{"merge_dims": true, "adamw_lr_other_params": 0.0013, "lr_schedule": "wsd"}
Rows from block 4 of a small image classifier, named by matrix and row number. Rows with one number belong to one channel. Each number is 128 + 32 x the weight over its row's rms, rounded and kept within 0 to 255. All counts start at 0. Numbers have three digits each. After the name is the row's rms in percent of the matrix's.
Before each channel's rows are labels from the 100 images, of 14848, where the channel reaches its highest value: "peak on" is the class under the peak. Only what is clearly more common there than usual is listed. The data: simulated stained blood smears.
# convs0: first 3x3 conv (model.blocks.4.convs.0.weight, 112x112x3x3, each kernel summed), inputs 0-111
# convs1: second 3x3 conv (model.blocks.4.convs.1.weight, 112x112x3x3, transposed, each kernel summed), outputs 0-111

peak on: small cell
convs0.94 095:174151122159111069149098028136127093152137091155109073096096146091105122114082132100135086120092149129070059121092078082127114097106083095077094128174137138129130140161094154095121134172136128075119124123108136084138088133066114098156108161105192160141136106065087133087115133161129104140146132121112201168111139151076156124148150161077
convs1.94 116:136085194167121089140175126134176132187087071126089161156114105129109154097161184146106079142083144139143120126099165108116191129121198157156095164095143113171158074076186086170144113155136138093138071131148172109109072131121135141057111113175118072100150140141125126113117121116149154082107104184121108107183099083124100118086150145136

peak on: nucleus
convs0.21 121:102065062148098122128128150126098086140145175097102166129101128132159099087168130105168097124137099131111105073089171134128157138129112135150101159115111106129058127153134150071102073137242105122146086067187121146189121111138165112135152127154132121105157094167120090140106187186194148123133087208132151129126122097167101129120101118132
convs1.21 107:124119093121094136129144172109132129130097157112159111073102117078157128113071090128085109138149125181150141114156165109183107117169148166095158088119133139052116021136177133156120167091194124128162138114053160089151147105104116123109144102098109159094181138197119124135084161147059148125159074135100090176118126173128098117154148101147

peak on: large cell; nucleus
convs0.34 097:167126107127167102171148141167070142110112130126107171163117173104162109064087194155120097112162152075150111135160121120144140093190105136114135098139130130156088158092174091089159107132108140106160206080105126159135195162099165151080124143104165112052154139090116083204146095085108121115161103121134114148147158116121129139129189085185
convs1.34 092:202161092125123138129174115124057091141120133139204129141128147107169096157074133090176090086117080169127129146077114168169066102176115167093133133145148130121141136132076090112185123108126118151204067130143177141162167143097101141133128202128153088097101154113098074127154105102097125158101095137102124070121125135116100158081105138167

peak on: nucleus
convs0.97 093:171168182180051174119107093118190077164134124091125126121122146126142165155123127106133175178139100146100094161124110157151097177083121110134097136172125183095127178122164107119075122122120189151187090147138108154150144149133061102109185159100158134156121062143090084087144092138146088077107121194173126169160138118113116126089138144110
convs1.97 089:179124101109113190179071175118114121169163107128136163157119096164122132117158143195159137137143078157091121129108118127125113144161081115123153123192136173108131131112112145150148180107069113091142154101081143126142125105139115120096140125171121120090150138084038095130134191138128049106080184150157115095072072124122121123176086053155

peak on: small cell
convs0.16 088:163164152147096156167120102135155095075172156181140114170130148158092172151164114097147202138143098149167205150135168174099135198112074110133179123154173129143156124199148092139117154158186127139110060143130172135118107102179125109150086129119134211143142092161143060109126143155090106112060126120129145104113127097118124149137154106132
convs1.16 115:110107194170097096146156085087195113123093109124099143114155122094123145191185133182119131100107139086121185113125086134107092106181112161174177112104063164115094152102163106156079140112116113125105155136107125043149128150095149136117111178077148168154148144095068101116155143195150140146136118067128151099126100184090106181148100120122

peak on: small cell
convs0.29 089:178139196130113110111056058086135137107111111124095120126111178160063118085077130110179186124129141088117169199151058095170143072114170126179119130120140138088130164168154117127138124162158130143148119101111132099117106128138111101133109132146139120170095110111192170158098103123092152142181098057144106183094089120100070108123104099153
convs1.29 099:021115149109061086168080148132092164077159125142086066104136143113115078116140159132143130124101109128137161139119148099116083138184129120083173169196089161166158167150119087146144157076160122112093078057165087126131132105139103169182136122133188108139150088153110135101168125125111102151137112112130101111152138093085135091150164073150

peak on: large cell
convs0.87 104:135158131134130102050152147153130116078128154158121152128065111121106155128163081169114142188121103150107148202122082101174147110170131150182141103159146141120150165165077109164163160137170096119134129138084080129118133112122164106127144152123093118156122060097096123176127150110123075107106108186046139115196118157081115070149167085189
convs1.87 096:144057152110066126142083144187159177139090112085131166123077077146109125140151098131129070158099160205117097133147148086123092124109154090165148150161105134094114108134134120095208170119119212085157112117169131117092129130138086126119118109203125141075129080097179166146082155128153115124137135167086144126112124154096099093078158156143

peak on: nucleus
convs0.17 101:126151135144095180110080113086174157178125129132132092132150123114146139146106157178161096162091109112131133163181167102187113096114175183131142080177163175124140187101180170125171155168159132112205076117129144117122153090137149170140161134106092121107173111133164149164170135121196137088082146080078098065158118149165150090163145113131
convs1.17 100:111079201081076081088113119160118108166124166143139174148108074090090092110133108088151071150148110127104160154154143090123124127132076099146134103134074103158106165158135090119145152091139062149149147108169129173127154168147121172117101132106155156120205125104115087099172182088142161155132135132100198212136170079140147103129148165107

peak on: small cell
convs0.26 099:096130088129075156126117135122145122178121121095147125143122131162137096128116098116164123130132198167068086123107067121162194156110114142074097114130088129100080123033132163107121076131131161149134114110129135137109134068082111121115168184111149179122099166108153173138132137092125147151070060045133127114088148096134140064089150148063
convs1.26 101:150066187128163129100126088154124114098134157092147161161169056105081125157129167109109097085103095107097167090120158194101169125183169157120161093146114093135121148105133099114109063118084112131142170164141148159102112121157160159119187076104053135150075110116121144147109163081120154094093124196135099140174144106117094108124123162056

peak on: nucleus
convs0.81 102:098119137088151123118136107157143059113123093123094106051227136108119108032112184160148120111151174080119135089158125146150111069100090151121119118163152141152158129065170132184110157161137175106143097090127173104117087075107093124120114170123126135126115135129149184076156185103093117158088160102111123125108183102117147140104087105148
convs1.81 101:108161203143166055107110105120121103115084143163084104046136181103117151154109161129149107131129100121121118093134114141147126156123143093144146078149112145096174147128159131121109104168104158104136149124156174154158138069183139128035127116106106146095163155137072087121173089143230167125122177112050118127119123119157120085089134148103

peak on: nucleus
convs0.43 092:151146156148112112192106134134141108091091128167087162107064165114146123112112137139120092122135155156154094098103166184149081154068159162146145143111111045092130145146114071066073154131089122122131152132154133100167125103135086176114095105116139165153149162220154129111156155150135134123061094122094147130073135168046154094097118108179
convs1.43 092:099122078091119169145189109108127201138123119092134148134097069147099116173115117135112153149142114148113077130141177108141103167126136056138114088108131088101132158150114128133159130068105149162076097101129138160122156099132107101140146089154073088099144123192091162119150134131089106097032035064124114082117126130108190111171095134105

peak on: large cell
convs0.8 101:119172103128177095129081128105113101118127141140087127117111121087152128107134166144106179135136136127111157090144105110102148141171095054111145153109174154185175152101121148096118152171150126111082189144202175048176111138176141183119119125121108168079173114147130108076176096133146146168081103142139096095111158113136142053074182147081
convs1.8 101:140201176145191134150160148157146117102095106157107149105139127165175133121144059092149132121164136105123125183150142105139140133147127153132039193083132110098109157150086112133170140102158127156117106148070071082151095124110107205113110114107169138136117188091155156147175155181129092182072080141107199141116126108114108145114121122176

peak on: large cell; nucleus
convs0.85 096:151106189120065137122075102126121100068171104144172099124081102124157115157106127138183084144169181145138177128091130082150170157118176121157189112206185136104185113094128066115094092157144118109136151166113150154131084096123090104151117101208114140129113119170086116143159136136146161150085123144126146134146193119113110108159080152177
convs1.85 090:137143169091100107144117131234094054181124153115115155147079139136144103084107167138178117118102096179138141113142152128153141151155097102150118117137058099088154160153137157133080101126109159092096114121128150105071138081080125127155172086109150137145124118116122157149106150123200099176133068115061155108127110124081106088097217134155

peak on: nucleus
convs0.37 115:105151121160201113169137098149169146136090099114123161140174146131135146117151179113104187109089118158091134158146151136105096120195100154155152115104173122122082155008131165118075124151198089105152151146119085155095196091115162093099111113115208117078115154166158131120079138132177145081124135101120132121116096155132122090127086130120
convs1.37 096:095123183106110135122108153104137147142116163058141099118114176068097142145157093105095167104112117133150137135118145089126096163115126093133168187053052103210166180204189151138113100110174141144119134158100125067141103132092144089126120135085143139191152121147149139116065150142062155140094127159050117126111129155113133105138134103126

peak on: small cell
convs0.11 079:095137116149144118159106166122088151131147071067142044115187100112113155107093154127130126157137141158185149107115095024176074148092126148134144149128081146099169081143095107136150192132145131102164123114153121144153136130107062127110156140102098173116133097133169134118092098105079117140122133149105158054150136088143114064068169169169
convs1.11 108:164164134081095188057168155140109164071096094172175151165127094165173042122121141101111086101153145109125186154191101118104144178136091134129127128158198113140067138094094140094139163081122202166167124139124104149162055140151095144096117113181168151135125143141157077122134088123126112155140140120104136100145152121109132144091121106145

peak on: nucleus
convs0.100 108:159139155159115074139109074196135097140206140133160092072123122179133109102146142107119103105192142116111132134147088156175107160107171122124139136158084131181133031100184122114091100101172150142111131090131094156111108140141149136139142083161170161149133099145204166138139159078142107091089145148157174138100186108120131093176182151102
convs1.100 094:186088171088193131101094115125137089116112111141110142144125111131044114072083095049112157126102137124145092136150154080102138156143173162075129139140175091136108079166113182078155143135110167097135091133082161133128156132084095197130177149159051118166176148094160161100134088136112178104123102130109133101131121157148181114120118151163

peak on: nucleus
convs0.27 100:156134066118165152160152140163138088145145122108071086145089092172177156088099160073144135135102169137143150155197131100111080139108118103108123171059203125122133123148175150125143190130093130166136123114145103159112106151143198139167134172114101105098138086062094171148090157084182125187140090121138136096098061131153126080124125147137
convs1.27 102:117087147142148134104161147051104044106137109122119148104142128158138131124174069141158094102123179183157171129104153120135099136089139134148137179200090145108164125084091081126086165118099098162168112077163119142094163157097124138178084108146152129102172136124166117126133065129126125161178105115147071148086183088136174099144092200107

peak on: large cell
convs0.72 101:117141109098106148092114123138089147137163117116145123107103110105109111162087149077181127077107072105079140157060130131093114101158148114093174132072147098158123090142103110128135125189099113147111117155092115128143148098090177103253117119074097137119098129112140084151158185131207097129206140174152154145120099158163171131107130133082
convs1.72 097:173114134101094156155101127127197140151054121122111121135114173131150161091052158168132121097136129072148142096135120118161133180147097118110173162114169100049118062181166162100128124150145139158151106144131071109089148142095161084145162151103085134127107178125057095090160107082174151100165148116099160145085097173064118117121110122136

peak on: nucleus
convs0.109 106:139121111159137169165114132187108080084103146152095098118129095142139126102145107167118122166181132149080176116081076138088139109130156116145147112142102153062060125178183175149153147148122122171152184140142116156078073089147100183135087130177203126136115170085150186137188100146108112130128115094167149095152100136092099131165096181098
convs1.109 103:132172197099129160139059112115151129142141170113142119110159075144074177084125090176130098061083099086108123066123116133125101162126083186106130174134140075190140134155083185110106105087114135140138119141116178089131141119085173120156113107153109081052134130083099075119134101132119142131103106106137149043119144130180142142115159101157

peak on: nucleus; large cell
convs0.53 096:146133100121117096078079161174092107185094110144080160089127145106093124162154101146097140152099143099147128089122140127145084067169180061094115158161158110149084113096185164119143092167112142097137139130129156181126078181121126074104085106138110126076091061091145057127151161137162131169147132141140169107142154175134108141149172075187
convs1.53 096:163112148166135116119119111170138110156142156126106190089166205173094129201104110116105107126102170148186153115161110091101151176144108163118115103129132076111125174109077150105146158096125106111141138124084055095123148186178057170096099157145119117131142179084101194087129122139152162102076113103078164129099147121143078140163147168158

peak on: small cell
convs0.28 097:094075180089142162158170165141079118079155159105089091063143116133149141121119164138091170158161099101160115065145124115112129054094132102092113186144088160133099104188029035142127119133074139090112131125141121111174125111153129124115102113114144111120169099141121162096072093135074108168107173145121134155165128084135104131118133114108
convs1.28 090:114087193143112102163107159106148128123150164101146191104088111080108149177133131120185164114134124098154065154170113119126115164104121209129084150117146114094137051070134134163090123140106132125123162107145144125088153116150183108139112113131059120135209159132188103143130138109142123145169091168159125116141219108127120119115075193093

peak on: small cell
convs0.46 090:117113080138113191077118136050157124099132118148081120133121125112140131156152183176140174108065093152129134148100122161153164116132115150178144090082170124133128148110163140104116103124184110151065169165115134180122170236091169161119133073125158087140103162080145089175122147086154055125136132108104140143144172119140118126126088135180
convs1.46 100:090149105147099120129156186111218157134080116156096160159163157106124139145132081092146098159153121095087132152201107123079092128132108134127164128155070144102103158185158108197162083096196175121106150151130155076127132099090196113157131093108139129103086139094075063161124127149122102143131133188118105093129082105124120089122130137074

peak on: small cell
convs0.58 095:148156129189104088104139116076171129164167144103115169187164076095089110127087123186111134139190164167100094101147154148116098099187137063103127176162067117130135102172197100134121102149151145111175109102112141144086165117145118104114123143111112129113119123150169183136099114102105064131090124178170195163180163104120098092120132092159
convs1.58 092:118090103171119162139154129128116131161113156104158126133135105186147081107158075092088138181095107164060142166129105126150096143083104143170117071182154111069164164085146080113099121162124080137147145068145129110140145091166141115099166142153196134119161106101125193168120166080204130179101090090178136103106096133130115081103098101153

peak on: small cell; large cell
convs0.51 098:066120101132193113122150144146118186116136153145077067185043160115137180120115139104141152086124115110110203108120099084195123172139110138097075096145118071142145139113129155144168120149159134135104193116202113136128199102171110099127101082131083101076102114098122122178127124101105159184132119154120125114140097120138118071171115137122
convs1.51 106:103179159135144127116137106079125159151102074125171159103109112131152110148126141216168152145111075130132167140120136072086149192189083148110122121178177098138120132122149099090092086112166137132122112130102199160115156149174164112126108117134096068166173128120108059148167038125153120152175080148103136147088156099162113086144096112115

peak on: nucleus
convs0.108 098:159121090113140112109150074139127091113090112120083104128112082138049132179100110058137133131095133099095071110149105127105146115169099109134094100118134125162128162100145149150148124139136129130184097097136097114097165145143113180117181126029071090145110200135124105072149103133093129174162127204095122108138125066123121150176114116212
convs1.108 105:108172094070090130164108097153144116141118194137113107136104060174167045128119176110185147108100110085174080126136163115089132163146100144132134170145093128167093144205101116117125138117135197072128157104129104091140170125074087134157110109117093079117085158130178103158123108155154079143099106178122170087105125112124193132155099123135

peak on: nucleus
convs0.50 086:161030117064147127146191103085100127116140167185065141159108116092153133130115140154083109126133150126093075102149111127111094138088120147075188161162080056152104122190164155132162168142165164137095147103112133119140103145191131162140116099136119144101146146124103095119089114099177142140146153139184136066126125130080133083052127128153
convs1.50 096:071111135112142131119089104121132102117220085143092128063131159124098175094128103107143130173079194182077081102104163182126154183157114150139112156172083134133109129148128118189101155142134138196087099082166152080156110202182094099115101113153162136151141108077169150114153152102090143139107123128086117182137152106142132129123082131132

peak on: nucleus
convs0.67 107:125204135147162142105072092177138147140138149109167156117137105088129160139106170099118136123104086166125147134096149122091122184120138118163109129070126097106050152164036142059140143162090116119148103105147140160195143075139090109176139128135151135105139077104087130186087172191165106150088121155134119150199125109128146162071112114125
convs1.67 104:146132152152223149040131137109184158134085124131131168136081115098131104158139159118127105191116150154132117124105201151102128136099163141101129128113154115138117090177192182043134136125077126119086118107086108110092136117160148153138111105082103139067137162122090083107144103166054106139166141145084042149118125135126150162128153123146

peak on: small cell
convs0.6 093:140075115135067141144161113109086054116142153124146112175170132109198145159153063207122084112093137156105168133139137161171111132082121180202160115146161065091127099152160083164111088113142111106089127120136134096108144092121145041140126135136111163133132141108110132158151167139134112112165109093210127143111126115084124132118148163200
convs1.6 101:163080105170142160141154140129135146106145123093120134191134089117107146097101098049109126174148089149153201132092097122155147127130153108146205191175069128161069122154088117143108137140081127111099161131171087196147151101157094152155168076119129161085122123132086074119135086125117127101108113150125148151068102160101112145085148164203